config = dict(
    encoder_arch='vit',
    translate=0.06,
    rotation_deg=10,
    color_jitter=0.1,
    encoder_norm='rmsnorm',
    encoder_parallel_block=False,
    encoder_width=192,
    encoder_positions='sincos',
    loss='mse',
    shampoo_beta=0.95,
    adamw_lr_other_params=0.001,
)
Rows from block 14 of the encoder of a small image VAE, named by matrix and row number. Rows with one number belong to one neuron. Each number is 50 + 15 x the weight over its row's rms, rounded and kept within 0 to 99. All counts start at 0.
Before each neuron's rows are labels from the 100 images, of 14976, where the neuron reaches its highest value: "top examples" is what is common among them. Only what is clearly more common there than usual is listed. The data: pixel-art sprites of 400 made-up characters on tiled backdrops. In brackets: how many of the 100, against the usual share in percent.
# fc1: MLP up (encoder.blocks.14.mlp.fc1.weight, 768x192), inputs 0-63
# fc2: MLP down (encoder.blocks.14.mlp.fc2.weight, 192x768, transposed), outputs 0-63

top examples: green (30 vs 8.4)
fc1.463:36 66 31 53 56 38 19 73 74 43 49 67 34 18 50 36 52 71 44 43 48 62 43 59 50 45 51 63 40 36 50 51 27 33 88 17 51 53 54 20 46 34 39 38 85 48 65 35 16 55 59 60 60 27 43 52 47 59 68 61 49 55 80 60
fc2.463:42 49 40 62 52 51 58 47 43 67 55 39 34 61 37 58 62 34 81 54 47 62 52 36 57 50 71 48 42 52 54 57 50 90 52 42 63 38 61 31 49 76 71 54 41 50 58 79 13 54 57 44 49 50 39 76 40 45 50 40 59 56 55 50

top examples: white (37 vs 8)
fc1.226:34 67 32 51 42 31 46 66 60 45 43 53 68 55 53 41 13 50 64 53 21 51 49 53 69 64 53 70 46 31 81 48 45 22 99 54 49 47 58 20 39 39 51 74 74 48 50 59 42 48 52 74 57 26 46 36 64 70 73 62 63 72 64 58
fc2.226:68 63 24 37 42 53 69 62 49 48 54 51 32 91 47 61 75 38 85 36 64 52 55 25 41 53 67 48 48 47 77 46 51 56 51 50 53 40 53 22 40 67 45 34 48 34 34 64 22 37 35 49 55 51 68 75 44 88 52 50 53 59 57 52

top examples: black (27 vs 8.5)
fc1.683:61 52 49 51 36 75 29 49 45 43 45 53 43 53 33 42 17 62 61 51 46 46 43 58 78 45 73 47 63 59 43 47 45 88 46 47 59 44 38 39 59 61 74 67 36 30 82 20 48 45 55 57 36 49 57 45 48 46 66 40 67 38 53 53
fc2.683:35 39 42 43 46 50 57 47 41 45 51 45 44 27 44 33 71 46 57 36 42 69 58 33 50 49 68 49 62 47 52 11 56 64 48 24 48 47 41 71 51 51 46 46 44 68 35 44 55 53 49 50 47 49 82 59 56 20 23 69 37 45 26 58

top examples: yellow (47 vs 8.5); white (40 vs 8)
fc1.174:43 58 63 54 63 55 49 41 32 53 48 58 69 58 68 49 37 48 35 26 44 32 27 58 46 58 80 52 57 78 54 71 76 50 42 86 78 43 51 40 40 48 65 68 44 51 74 58 73 58 34 58 39 54 33 33 46 23 38 61 51 67 58 48
fc2.174:40 51 17 42 41 57 48 48 51 62 56 50 37 57 57 51 56 43 58 50 59 39 53 33 41 49 52 31 54 58 51 44 45 56 52 14 43 51 37 76 22 36 28 28 52 42 00 18 27 49 43 52 43 49 46 54 27 55 40 53 54 46 37 56

top examples: purple (30 vs 8.4)
fc1.487:51 63 47 63 53 70 48 64 42 48 53 40 33 48 55 42 50 59 74 31 54 51 56 62 53 53 29 51 19 64 59 47 39 74 00 28 35 00 51 12 45 52 51 38 79 61 40 51 47 82 41 35 56 64 48 67 57 62 66 60 20 52 38 40
fc2.487:41 51 17 59 47 47 41 53 42 40 49 50 43 12 64 44 38 46 51 49 42 53 45 33 51 48 49 34 59 51 50 21 73 60 42 43 51 66 48 79 28 33 40 78 24 56 64 45 34 33 57 52 70 49 62 40 54 13 32 49 41 60 50 49

top examples: yellow (32 vs 8.5); white (30 vs 8)
fc1.680:56 42 68 24 21 44 60 36 67 37 65 64 46 55 67 48 67 99 51 39 44 40 46 33 60 39 57 37 53 56 57 40 12 59 76 47 73 63 45 68 52 61 71 42 24 40 43 31 49 18 56 47 78 53 65 49 50 36 38 44 65 47 55 42
fc2.680:28 50 53 81 58 48 19 60 45 47 45 44 22 67 33 46 33 26 68 48 44 74 48 41 68 50 45 42 21 53 62 37 70 37 45 53 53 45 49 26 56 78 46 56 64 56 85 74 26 76 44 49 42 48 41 54 75 64 18 47 40 32 46 58

top examples: black (25 vs 8.5)
fc1.294:48 41 41 53 30 37 81 39 50 61 48 55 74 57 64 48 43 60 32 57 68 47 37 62 49 50 42 49 75 73 32 48 61 46 61 74 53 97 60 62 56 49 61 44 33 54 35 44 58 23 46 63 46 35 58 64 30 56 42 42 75 26 25 54
fc2.294:39 60 73 58 46 49 49 25 55 45 46 52 59 69 37 68 66 51 41 59 38 40 53 64 55 54 53 67 65 55 39 33 37 51 56 81 52 44 65 62 79 36 46 81 53 57 54 69 37 48 46 53 67 48 58 27 71 61 38 57 76 46 51 49

top examples: yellow (88 vs 8.5)
fc1.372:24 81 40 67 54 58 41 65 41 22 17 56 60 42 29 47 15 42 77 41 49 71 57 42 56 49 34 44 15 33 72 50 71 41 69 47 53 51 38 26 49 47 47 70 78 59 42 58 41 77 46 43 51 49 45 25 73 69 65 53 57 58 61 30
fc2.372:58 54 42 56 44 49 70 59 55 57 52 45 16 64 66 65 55 48 69 39 45 59 47 63 46 50 38 66 19 49 74 67 46 47 43 61 46 37 42 40 60 71 50 44 60 41 47 68 47 76 39 50 42 49 35 69 47 86 50 60 46 31 59 50

top examples: lower left (58 vs 24.6); red (39 vs 8.5)
fc1.611:50 45 39 41 33 68 38 50 69 52 41 66 71 59 52 44 07 32 54 45 55 58 58 57 53 49 79 52 70 57 76 57 61 22 89 60 47 46 69 48 44 42 50 74 42 65 37 69 63 36 44 72 40 39 42 36 68 53 65 70 53 71 51 50
fc2.611:48 40 36 52 52 47 54 60 54 41 56 40 49 45 73 43 44 61 79 54 46 40 49 48 58 53 58 46 74 50 44 62 74 71 39 53 49 49 48 42 47 60 48 54 55 63 49 37 57 60 42 55 52 47 57 58 46 46 24 54 48 36 50 50

top examples: lower left (56 vs 24.6); blue (54 vs 8.4)
fc1.146:66 11 48 40 50 65 51 20 57 40 40 81 54 69 57 58 37 39 39 61 41 64 73 35 44 52 75 57 47 39 77 65 38 13 66 45 38 31 63 41 55 35 57 72 35 52 35 53 77 27 49 45 34 51 48 44 64 51 55 63 65 70 31 61
fc2.146:48 39 35 70 47 54 37 66 39 56 41 49 62 82 10 40 53 47 78 42 61 57 49 17 42 50 45 13 24 53 47 52 54 59 49 46 41 44 45 57 43 46 69 46 45 55 73 63 58 60 55 54 33 59 63 75 42 38 41 20 38 20 25 39

top examples: green (61 vs 8.4); teal (26 vs 8.4)
fc1.250:72 29 46 40 41 46 62 25 62 67 55 48 58 70 66 72 56 65 29 75 42 45 54 32 43 53 70 60 70 43 58 55 25 28 47 62 45 70 45 80 51 53 69 69 13 48 54 30 63 19 57 64 45 37 62 44 51 35 39 29 68 51 26 65
fc2.250:58 46 51 37 68 47 52 40 44 52 49 52 74 78 66 54 54 38 39 49 61 42 55 36 61 45 58 46 40 57 61 49 26 44 46 37 44 51 44 58 49 59 33 29 16 58 45 28 42 49 59 52 50 59 65 43 23 39 47 37 38 55 38 44

top examples: red (28 vs 8.5); purple (26 vs 8.4)
fc1.195:45 67 52 68 63 59 33 60 53 27 70 46 18 36 65 49 68 72 65 31 55 65 54 58 45 50 26 59 33 37 58 46 34 72 17 18 32 13 47 29 51 45 44 28 64 50 59 45 41 72 54 32 45 59 33 48 65 47 55 67 31 67 71 52
fc2.195:56 46 10 64 54 49 45 64 54 44 51 60 40 43 34 44 43 58 56 53 51 51 51 37 48 47 52 39 60 49 49 46 54 72 49 46 48 58 49 61 47 56 60 82 00 41 64 46 25 25 69 48 63 52 57 45 41 23 62 45 40 45 31 44

top examples: upper right (56 vs 25.6); green (31 vs 8.4)
fc1.506:58 63 55 53 34 74 40 47 43 49 22 70 63 70 30 41 00 25 75 48 53 63 66 50 50 56 53 57 64 51 82 47 74 22 75 71 39 47 49 40 52 47 47 67 73 54 58 68 69 43 44 71 45 34 35 25 82 59 75 68 50 72 53 45
fc2.506:55 47 92 50 54 51 31 68 50 35 51 54 57 59 71 48 53 61 67 52 26 20 48 74 48 49 34 56 53 46 52 56 60 61 44 52 45 40 58 43 53 18 53 39 59 40 39 25 68 86 46 47 39 42 40 54 60 41 53 61 56 23 36 57

top examples: white (26 vs 8)
fc1.394:68 36 40 54 42 50 68 41 43 27 40 38 36 50 54 62 44 31 68 64 18 41 63 29 43 56 51 59 48 44 63 49 56 35 57 23 59 37 36 24 63 59 48 31 33 55 04 81 61 24 54 49 51 60 59 36 79 57 45 40 63 78 60 68
fc2.394:41 61 80 49 37 54 77 56 45 47 51 41 62 74 47 74 62 24 34 34 46 34 38 68 57 48 74 43 30 49 53 69 54 12 50 35 53 69 52 55 62 43 56 68 77 42 98 51 46 58 48 47 23 53 10 53 59 39 57 45 41 34 30 44

top examples: red (67 vs 8.5)
fc1.156:67 29 54 40 28 76 58 16 70 61 53 46 59 63 53 46 33 45 43 74 47 45 55 43 55 69 68 39 82 45 58 53 47 45 60 73 43 58 62 80 21 48 63 72 28 46 50 41 67 31 60 72 36 39 51 46 35 38 59 48 79 41 14 61
fc2.156:63 69 70 61 68 44 37 53 53 45 52 60 75 28 67 50 45 47 52 56 36 45 47 68 62 53 33 38 47 53 55 38 31 43 41 46 50 57 50 77 51 45 59 38 42 67 37 60 64 48 65 49 34 57 31 11 52 23 27 48 49 44 46 39

top examples: teal (69 vs 8.4)
fc1.671:34 76 38 65 68 58 34 74 41 47 35 52 39 26 48 35 52 53 75 32 46 69 52 59 45 51 44 71 52 29 60 49 57 30 75 35 46 21 47 18 47 35 41 27 80 53 62 45 31 67 43 52 37 41 32 46 59 62 76 54 44 70 73 52
fc2.671:19 40 41 49 56 52 33 47 26 46 50 62 28 35 48 49 52 51 57 48 39 52 53 47 47 51 67 54 41 49 50 62 63 60 57 64 48 55 54 43 53 35 34 88 45 38 74 54 39 46 69 46 46 50 46 96 44 26 51 37 61 15 38 51

top examples: lower left (54 vs 24.6); green (35 vs 8.4)
fc1.1:72 14 29 33 53 43 77 34 52 42 38 68 63 62 52 71 66 48 27 69 32 43 67 32 44 52 64 56 58 30 57 56 42 17 44 48 54 50 60 51 53 42 79 70 30 53 59 56 48 19 52 55 38 52 71 29 62 32 53 56 63 50 33 63
fc2.1:27 51 49 64 55 45 13 53 41 73 50 52 54 98 64 69 70 51 07 40 71 46 47 70 52 45 30 49 44 54 43 35 58 49 53 62 44 48 61 72 51 70 51 43 51 49 57 67 23 55 65 43 64 52 54 45 42 45 57 59 38 14 52 50

top examples: teal (30 vs 8.4)
fc1.311:22 76 43 37 52 55 28 68 64 50 40 85 53 28 31 55 44 53 59 40 54 71 64 56 56 37 48 47 35 29 53 71 64 49 58 34 31 31 47 38 51 30 43 47 87 53 91 29 25 60 58 69 55 35 46 47 56 42 79 59 41 48 75 35
fc2.311:20 57 89 40 45 55 35 51 59 40 49 44 31 39 52 59 40 54 68 39 40 40 59 77 60 48 70 51 54 55 60 45 55 58 50 78 59 33 46 86 59 38 61 43 39 49 36 54 29 55 45 57 44 54 32 47 55 26 74 85 45 28 67 20

top examples: blue (47 vs 8.4)
fc1.479:54 73 41 53 45 68 84 46 68 19 42 49 42 54 40 37 44 54 69 43 51 62 59 38 56 48 48 46 48 56 85 64 41 28 70 46 35 92 57 23 20 31 33 38 53 59 44 50 59 53 38 49 62 42 40 49 76 32 54 72 64 59 30 71
fc2.479:45 67 10 52 44 49 22 54 55 53 47 53 22 74 52 56 36 51 81 42 75 63 54 50 61 51 53 27 48 51 53 50 40 40 55 28 43 41 57 34 57 62 65 86 70 44 56 19 47 70 55 47 52 48 30 68 28 67 62 36 54 74 50 57

top examples: upper right (55 vs 25.6); purple (50 vs 8.4)
fc1.259:50 63 44 40 45 68 26 45 75 58 40 65 63 61 53 33 16 38 53 48 51 61 56 57 57 41 85 55 66 43 75 62 53 26 98 54 44 48 65 51 27 30 56 66 52 52 48 57 50 39 52 79 32 41 26 37 83 56 58 61 58 61 47 42
fc2.259:53 46 58 50 48 51 48 32 72 45 50 49 23 48 66 45 40 53 70 60 37 52 49 21 47 50 29 41 40 56 34 54 40 41 49 33 55 55 48 51 46 72 49 50 71 59 49 36 28 66 53 48 47 48 44 50 19 47 43 58 62 34 38 65

top examples: lower left (50 vs 24.6)
fc1.271:44 64 36 62 55 58 25 66 69 42 72 60 15 25 43 30 57 75 54 26 53 76 58 58 49 42 50 62 34 42 62 30 34 52 25 11 50 30 44 21 49 47 40 44 80 44 90 25 31 73 64 44 54 35 37 62 54 43 64 54 39 40 65 41
fc2.271:42 38 30 70 59 48 43 62 40 50 51 54 36 36 35 53 53 36 69 31 56 52 50 22 54 49 76 38 53 60 64 29 62 64 50 39 44 35 52 58 41 66 51 41 00 49 19 65 53 40 62 49 61 45 81 69 39 35 52 47 38 50 40 48

top examples: teal (42 vs 8.4)
fc1.58:26 64 53 40 65 63 41 53 67 62 53 73 52 32 55 60 41 44 64 56 36 69 63 59 58 31 51 40 52 44 55 52 51 14 80 34 27 58 37 47 32 33 43 65 73 64 78 37 42 59 54 61 41 64 42 41 63 50 86 77 63 56 67 55
fc2.58:27 52 46 76 52 45 32 34 49 38 45 47 35 27 79 50 42 50 65 44 43 63 56 67 49 48 24 51 60 52 49 44 46 41 47 90 47 60 59 73 57 50 44 52 71 47 63 66 45 68 39 51 41 42 09 31 40 14 59 49 43 53 65 39

top examples: teal (49 vs 8.4); green (43 vs 8.4)
fc1.366:69 46 47 67 66 63 55 58 43 39 37 47 21 31 63 66 43 43 75 41 43 79 39 36 52 54 46 68 50 49 72 38 46 17 48 45 34 38 35 17 52 53 44 27 47 48 18 78 47 50 51 29 45 70 30 58 55 71 64 34 59 91 80 55
fc2.366:48 31 45 73 44 58 31 51 52 29 59 55 42 28 53 76 38 45 34 53 09 92 48 65 51 48 81 48 46 44 43 51 43 43 46 16 49 59 51 48 56 56 36 83 53 41 57 31 46 77 67 52 49 50 37 73 69 30 48 50 51 17 38 55

top examples: large (66 vs 39.4); teal (54 vs 8.4); red (30 vs 8.5)
fc1.204:48 56 52 56 56 52 44 60 33 63 53 59 18 30 80 53 45 32 68 52 51 86 41 34 59 57 40 74 48 32 55 49 45 26 36 46 29 02 32 22 50 30 48 26 58 42 58 52 32 68 40 38 27 91 20 60 56 62 69 63 56 74 63 55
fc2.204:61 56 17 58 56 50 33 78 62 23 55 59 66 46 65 23 57 72 53 63 38 70 53 58 34 49 54 68 69 50 54 62 54 86 56 27 53 54 59 58 35 47 55 63 37 37 48 63 37 53 41 54 51 50 38 56 50 22 58 41 51 27 44 49

top examples: blue (25 vs 8.4)
fc1.370:55 22 41 35 51 63 36 42 70 55 42 73 61 40 49 56 43 66 36 70 26 60 79 58 38 47 83 64 58 35 61 60 36 09 74 36 37 56 65 38 36 46 60 89 49 59 77 52 51 24 61 71 34 45 43 45 71 46 71 49 65 71 47 64
fc2.370:34 39 68 75 59 57 55 45 47 50 46 67 54 78 63 44 57 43 30 48 21 61 54 27 51 55 52 56 34 51 35 42 51 45 51 57 48 41 48 31 55 65 39 50 43 56 60 72 57 50 47 39 43 47 57 51 48 36 65 43 48 36 51 53

top examples: purple (47 vs 8.4); blue (42 vs 8.4)
fc1.522:57 30 42 43 26 60 72 27 67 70 60 62 68 62 53 58 59 52 35 56 47 44 50 40 47 46 68 60 73 48 42 66 40 51 47 64 48 81 70 78 47 47 68 49 19 60 64 33 52 35 61 67 39 43 61 46 28 36 41 55 75 41 31 65
fc2.522:73 52 49 66 57 47 35 47 56 44 42 55 34 52 61 91 55 48 41 58 49 46 58 52 63 51 41 84 47 54 66 47 37 25 48 40 41 48 51 48 37 49 48 99 36 53 50 49 56 64 43 52 47 49 57 21 49 40 40 61 49 71 66 40

top examples: red (87 vs 8.5); lower right (65 vs 24.8)
fc1.148:69 08 37 33 45 60 67 25 66 60 46 60 67 77 57 64 31 45 29 81 57 44 58 40 48 68 69 53 78 51 55 51 53 33 69 64 38 39 68 67 42 45 73 57 14 35 46 53 73 20 55 54 38 51 59 45 57 50 43 55 68 52 26 57
fc2.148:67 44 20 78 64 48 62 61 55 61 51 51 57 78 40 24 73 59 56 51 54 48 45 59 29 53 37 21 54 48 60 66 59 42 52 33 41 59 57 58 43 51 42 38 47 41 41 63 50 42 69 51 58 45 69 63 60 53 46 39 40 38 45 51

top examples: white (61 vs 8)
fc1.477:40 52 46 73 54 70 57 72 37 53 26 49 41 38 32 29 18 09 78 43 39 70 62 44 65 46 16 45 58 52 70 27 77 27 32 64 34 27 56 31 56 56 45 53 58 64 43 44 50 59 42 45 48 52 35 39 79 35 55 55 49 62 26 57
fc2.477:42 58 61 73 55 53 54 54 48 53 45 57 43 25 82 30 46 63 32 51 46 58 41 57 43 48 26 40 52 53 67 72 51 60 45 50 48 68 65 43 52 37 50 50 55 63 35 25 44 69 46 51 46 43 17 60 48 28 36 37 46 21 52 53

top examples: yellow (46 vs 8.5)
fc1.388:35 70 44 40 49 52 27 87 50 64 23 70 53 30 30 26 31 45 70 35 47 75 70 56 41 63 48 40 45 28 51 44 77 42 63 58 45 41 48 20 64 37 42 56 78 56 53 46 36 53 59 63 46 45 52 25 68 59 73 68 57 55 62 41
fc2.388:47 47 83 51 59 46 38 44 50 25 43 39 39 24 38 55 49 52 39 50 49 51 47 77 50 51 35 46 51 46 58 65 82 56 56 56 54 56 61 68 38 51 65 68 65 39 61 56 57 59 53 49 48 54 42 39 82 20 46 49 64 33 49 54

top examples: white (25 vs 8)
fc1.327:60 45 50 45 32 75 21 41 64 33 29 38 07 44 51 58 29 58 52 59 53 57 75 28 48 64 33 46 42 51 67 63 54 74 29 30 41 49 76 42 67 45 24 57 42 35 21 69 63 46 45 35 61 51 48 43 65 41 59 66 65 32 42 56
fc2.327:66 63 49 57 57 47 70 40 54 29 47 55 77 78 53 35 58 57 71 44 64 70 46 61 55 49 68 42 81 51 62 69 61 73 48 14 58 61 41 80 78 59 79 72 65 66 99 24 30 32 49 53 35 52 28 69 64 44 33 39 29 82 40 36

top examples: upper right (56 vs 25.6); red (44 vs 8.5)
fc1.699:72 45 49 51 40 72 65 33 61 57 43 59 61 76 52 42 00 39 46 65 52 48 72 35 64 64 73 44 71 55 75 61 57 34 75 65 40 52 63 56 31 39 75 74 16 52 30 63 61 35 47 71 39 29 39 34 70 49 37 58 62 64 28 55
fc2.699:60 48 60 57 56 48 68 29 53 50 49 54 54 47 64 28 41 47 88 52 67 50 54 44 38 47 24 30 51 49 70 54 50 42 43 62 41 66 53 47 43 47 52 35 31 54 39 32 53 61 61 55 55 47 36 56 38 58 49 38 50 45 41 67

top examples: white (30 vs 8)
fc1.339:53 42 57 25 43 44 34 40 74 48 63 58 49 63 55 55 72 99 37 46 58 44 49 47 53 47 72 36 57 62 61 53 14 50 66 43 53 83 48 57 50 44 74 58 34 43 90 22 46 28 78 62 54 29 63 73 49 46 67 44 88 38 61 38
fc2.339:59 64 33 73 56 54 45 50 44 39 51 40 23 63 39 38 63 40 82 37 63 64 60 47 49 53 41 42 43 54 56 37 65 34 46 32 46 35 51 45 58 58 37 34 64 56 45 75 41 81 39 49 36 51 49 39 55 32 27 66 44 46 29 44

top examples: yellow (32 vs 8.5); white (27 vs 8)
fc1.630:46 47 63 49 27 50 60 48 62 36 67 71 42 57 56 49 73 72 67 59 54 42 53 30 58 36 56 38 38 72 67 37 17 71 61 53 64 63 35 51 62 63 54 13 37 43 43 39 61 27 48 51 64 60 73 48 62 45 45 45 64 41 54 52
fc2.630:39 64 45 78 56 45 30 47 50 36 45 38 19 61 44 60 33 34 68 35 33 70 47 59 74 48 45 50 21 54 54 49 67 29 49 41 50 33 59 26 64 65 54 76 48 51 75 73 18 67 38 47 38 50 34 42 65 68 36 53 39 38 53 43

top examples: lower left (52 vs 24.6); purple (39 vs 8.4)
fc1.83:67 09 31 34 44 56 57 28 46 49 34 66 47 52 57 58 36 49 27 64 59 53 47 57 33 57 82 63 55 57 70 58 48 12 73 55 69 49 57 54 33 42 65 82 21 50 28 54 73 17 47 56 38 54 59 56 50 45 49 43 57 61 35 55
fc2.83:51 35 39 61 44 52 54 30 45 54 49 58 48 62 24 55 38 41 39 52 36 47 49 50 27 47 54 36 41 52 36 52 58 39 51 44 52 53 36 51 52 58 60 47 44 64 72 63 68 40 71 39 41 49 56 71 41 45 46 41 47 41 65 49

top examples: green (75 vs 8.4)
fc1.486:32 88 45 65 60 51 20 78 46 34 31 59 41 24 34 35 40 36 74 21 53 64 53 46 59 53 34 53 17 30 58 41 61 57 61 33 49 20 38 21 45 49 35 46 99 52 69 44 29 74 56 53 41 33 51 45 51 49 74 43 44 64 63 41
fc2.486:30 71 86 46 47 52 18 31 56 46 49 52 58 31 65 48 51 42 52 47 52 55 50 59 51 48 52 45 41 56 56 50 57 70 47 66 44 52 49 46 50 58 48 52 46 50 46 60 65 56 51 52 44 49 42 72 59 30 49 47 56 21 50 52

top examples: red (25 vs 8.5)
fc1.756:66 31 55 62 49 60 46 60 66 43 35 67 53 63 59 48 30 81 50 62 54 49 54 61 45 54 44 54 61 60 40 52 51 62 12 69 67 47 44 26 53 26 63 73 34 52 86 47 43 48 54 58 30 59 33 59 53 45 64 51 78 51 56 50
fc2.756:62 30 29 57 60 47 40 46 48 34 48 37 10 37 41 78 67 46 37 37 42 55 45 25 47 52 66 55 51 61 69 44 53 30 50 16 43 24 51 53 38 41 31 37 56 39 00 49 29 58 43 51 72 48 61 68 35 62 46 66 46 77 41 38

top examples: green (34 vs 8.4); teal (31 vs 8.4)
fc1.534:57 46 40 50 81 56 29 58 82 65 43 64 55 37 74 32 48 62 38 61 56 77 51 57 52 46 64 72 63 30 55 54 40 10 78 43 33 43 38 33 46 40 45 44 51 42 62 44 40 54 59 72 44 42 32 55 54 48 80 54 57 65 73 42
fc2.534:67 49 38 83 64 55 50 56 57 58 50 66 55 55 81 23 49 65 71 53 61 72 50 40 45 50 67 51 44 57 46 69 48 53 52 40 52 42 65 35 57 82 54 38 24 30 36 79 50 75 45 53 56 47 59 65 40 44 63 50 48 64 59 45

top examples: teal (36 vs 8.4); green (29 vs 8.4)
fc1.257:53 42 49 50 33 68 53 36 78 72 77 62 55 77 70 58 43 74 23 77 36 42 62 45 55 53 79 57 60 37 67 62 09 36 76 24 47 48 49 69 45 50 57 83 20 47 85 21 56 23 73 59 53 54 58 48 60 48 62 58 70 54 39 74
fc2.257:43 40 47 51 39 56 74 35 48 36 50 46 55 72 65 20 67 40 70 36 57 60 54 14 50 52 46 68 46 46 41 42 31 45 42 70 54 67 47 42 42 64 51 24 43 57 44 71 27 57 47 50 55 53 60 54 34 44 45 45 46 57 50 45

top examples: yellow (31 vs 8.5); white (30 vs 8)
fc1.299:36 60 45 47 30 50 69 64 45 41 17 55 58 48 48 34 50 19 61 38 55 56 47 53 41 66 24 36 50 71 55 35 96 40 00 41 44 85 58 32 57 40 49 40 61 67 00 41 55 56 50 48 59 47 45 53 62 59 54 49 56 67 43 42
fc2.299:89 53 50 62 59 50 67 48 64 41 47 60 24 66 41 99 38 57 49 70 58 64 46 33 47 49 63 60 56 52 41 31 54 32 54 36 51 38 55 40 53 52 40 88 33 39 63 40 40 45 24 51 62 48 59 52 44 44 37 39 60 51 72 47

top examples: large (66 vs 39.4); lower right (61 vs 24.8); blue (33 vs 8.4)
fc1.461:63 36 49 34 44 67 60 43 65 64 49 72 58 68 56 48 24 27 47 62 65 51 57 51 56 62 75 53 73 55 58 45 55 33 71 66 32 32 65 56 27 23 68 68 16 57 37 56 88 42 34 73 45 53 36 54 67 52 56 77 71 50 39 53
fc2.461:66 74 30 83 75 47 50 59 57 41 47 48 61 43 50 27 42 63 78 43 75 56 45 66 55 50 27 23 63 50 52 60 60 51 48 62 49 60 78 74 42 39 47 30 26 44 43 68 77 50 38 51 46 52 22 47 40 29 40 46 48 34 58 45

top examples: white (39 vs 8); yellow (27 vs 8.5)
fc1.761:52 47 51 55 34 56 55 34 66 43 66 52 52 51 77 47 59 99 63 50 41 49 51 42 61 41 55 28 48 67 55 46 25 52 72 60 63 58 37 63 62 74 54 34 31 49 41 37 76 13 41 50 76 54 55 55 45 58 55 56 66 44 52 51
fc2.761:40 45 48 68 49 44 36 60 42 45 47 37 11 71 16 53 48 18 69 47 50 56 52 29 68 50 71 58 25 50 56 49 59 56 43 47 49 50 47 28 71 63 47 68 54 56 90 59 11 63 64 47 37 50 44 48 69 60 26 38 46 29 36 49

top examples: lower left (60 vs 24.6); red (39 vs 8.5)
fc1.743:72 26 47 40 36 66 70 16 57 60 45 61 64 83 46 64 24 28 46 53 41 43 58 42 48 59 74 69 78 54 64 68 52 37 45 68 42 52 66 63 45 49 68 69 25 57 30 58 80 21 47 51 40 38 60 53 52 44 54 59 61 55 22 55
fc2.743:50 49 69 47 40 60 46 55 66 43 51 47 61 49 37 50 68 53 58 33 48 32 52 41 48 46 37 57 36 47 49 43 68 43 43 43 40 41 46 51 53 47 56 26 37 58 57 31 63 53 39 45 56 46 47 56 62 33 47 40 30 25 39 37

top examples: upper right (53 vs 25.6); grey (33 vs 8.4); white (25 vs 8)
fc1.127:18 75 40 71 64 48 36 81 46 46 32 56 31 24 39 20 49 53 66 30 45 61 51 61 50 46 33 41 32 35 40 36 72 48 41 51 49 22 44 21 47 48 40 42 88 42 71 46 24 73 46 51 44 51 36 46 77 49 65 41 32 49 65 46
fc2.127:34 40 75 47 55 49 47 43 42 45 52 49 48 31 76 44 41 45 22 71 25 40 50 54 49 49 69 55 69 50 72 38 46 64 51 56 53 55 46 43 42 58 68 68 62 53 45 54 36 59 55 56 52 50 34 77 62 41 38 49 46 18 58 55

top examples: yellow (47 vs 8.5)
fc1.219:51 46 57 41 34 59 59 43 71 37 59 68 30 58 53 56 60 41 58 66 53 36 52 25 53 50 49 47 39 81 76 37 15 68 51 55 65 84 36 42 60 56 55 44 56 61 61 33 59 36 55 42 72 44 70 62 60 44 53 37 69 46 45 53
fc2.219:41 72 55 75 56 47 24 49 55 38 51 48 32 64 69 55 33 47 86 42 36 81 47 69 54 49 45 48 33 59 46 40 78 31 48 46 48 37 66 31 38 50 59 49 51 50 51 75 31 50 23 54 35 51 45 45 64 65 42 67 40 44 51 34

top examples: green (38 vs 8.4)
fc1.323:61 31 45 42 17 63 81 34 50 54 46 72 68 71 48 56 21 32 44 60 37 53 58 44 53 57 68 57 67 41 63 63 49 27 50 65 42 54 71 69 51 61 76 78 29 59 49 50 50 12 45 50 44 54 54 36 52 42 51 70 60 56 20 50
fc2.323:41 32 57 37 57 54 42 79 59 33 52 64 60 54 46 53 70 53 13 47 51 18 47 67 54 58 32 51 42 53 47 45 44 54 44 63 54 48 59 42 54 56 51 29 52 62 37 38 03 41 67 52 43 53 54 53 41 60 46 43 45 17 63 53

top examples: white (46 vs 8); pink (32 vs 8.7)
fc1.11:27 73 46 48 42 54 45 79 44 36 48 45 52 38 26 29 35 37 53 31 47 64 59 62 19 51 27 60 47 48 55 50 56 37 58 42 56 27 29 12 50 47 54 48 79 48 29 56 41 64 37 56 61 52 45 44 88 47 70 51 25 65 69 39
fc2.11:24 47 78 46 50 49 43 46 36 65 51 44 34 67 44 53 30 44 22 71 48 63 48 47 52 53 62 49 40 52 41 09 56 32 46 51 54 61 53 38 36 38 55 71 58 67 72 44 44 35 57 50 51 52 30 59 51 32 47 57 47 25 43 47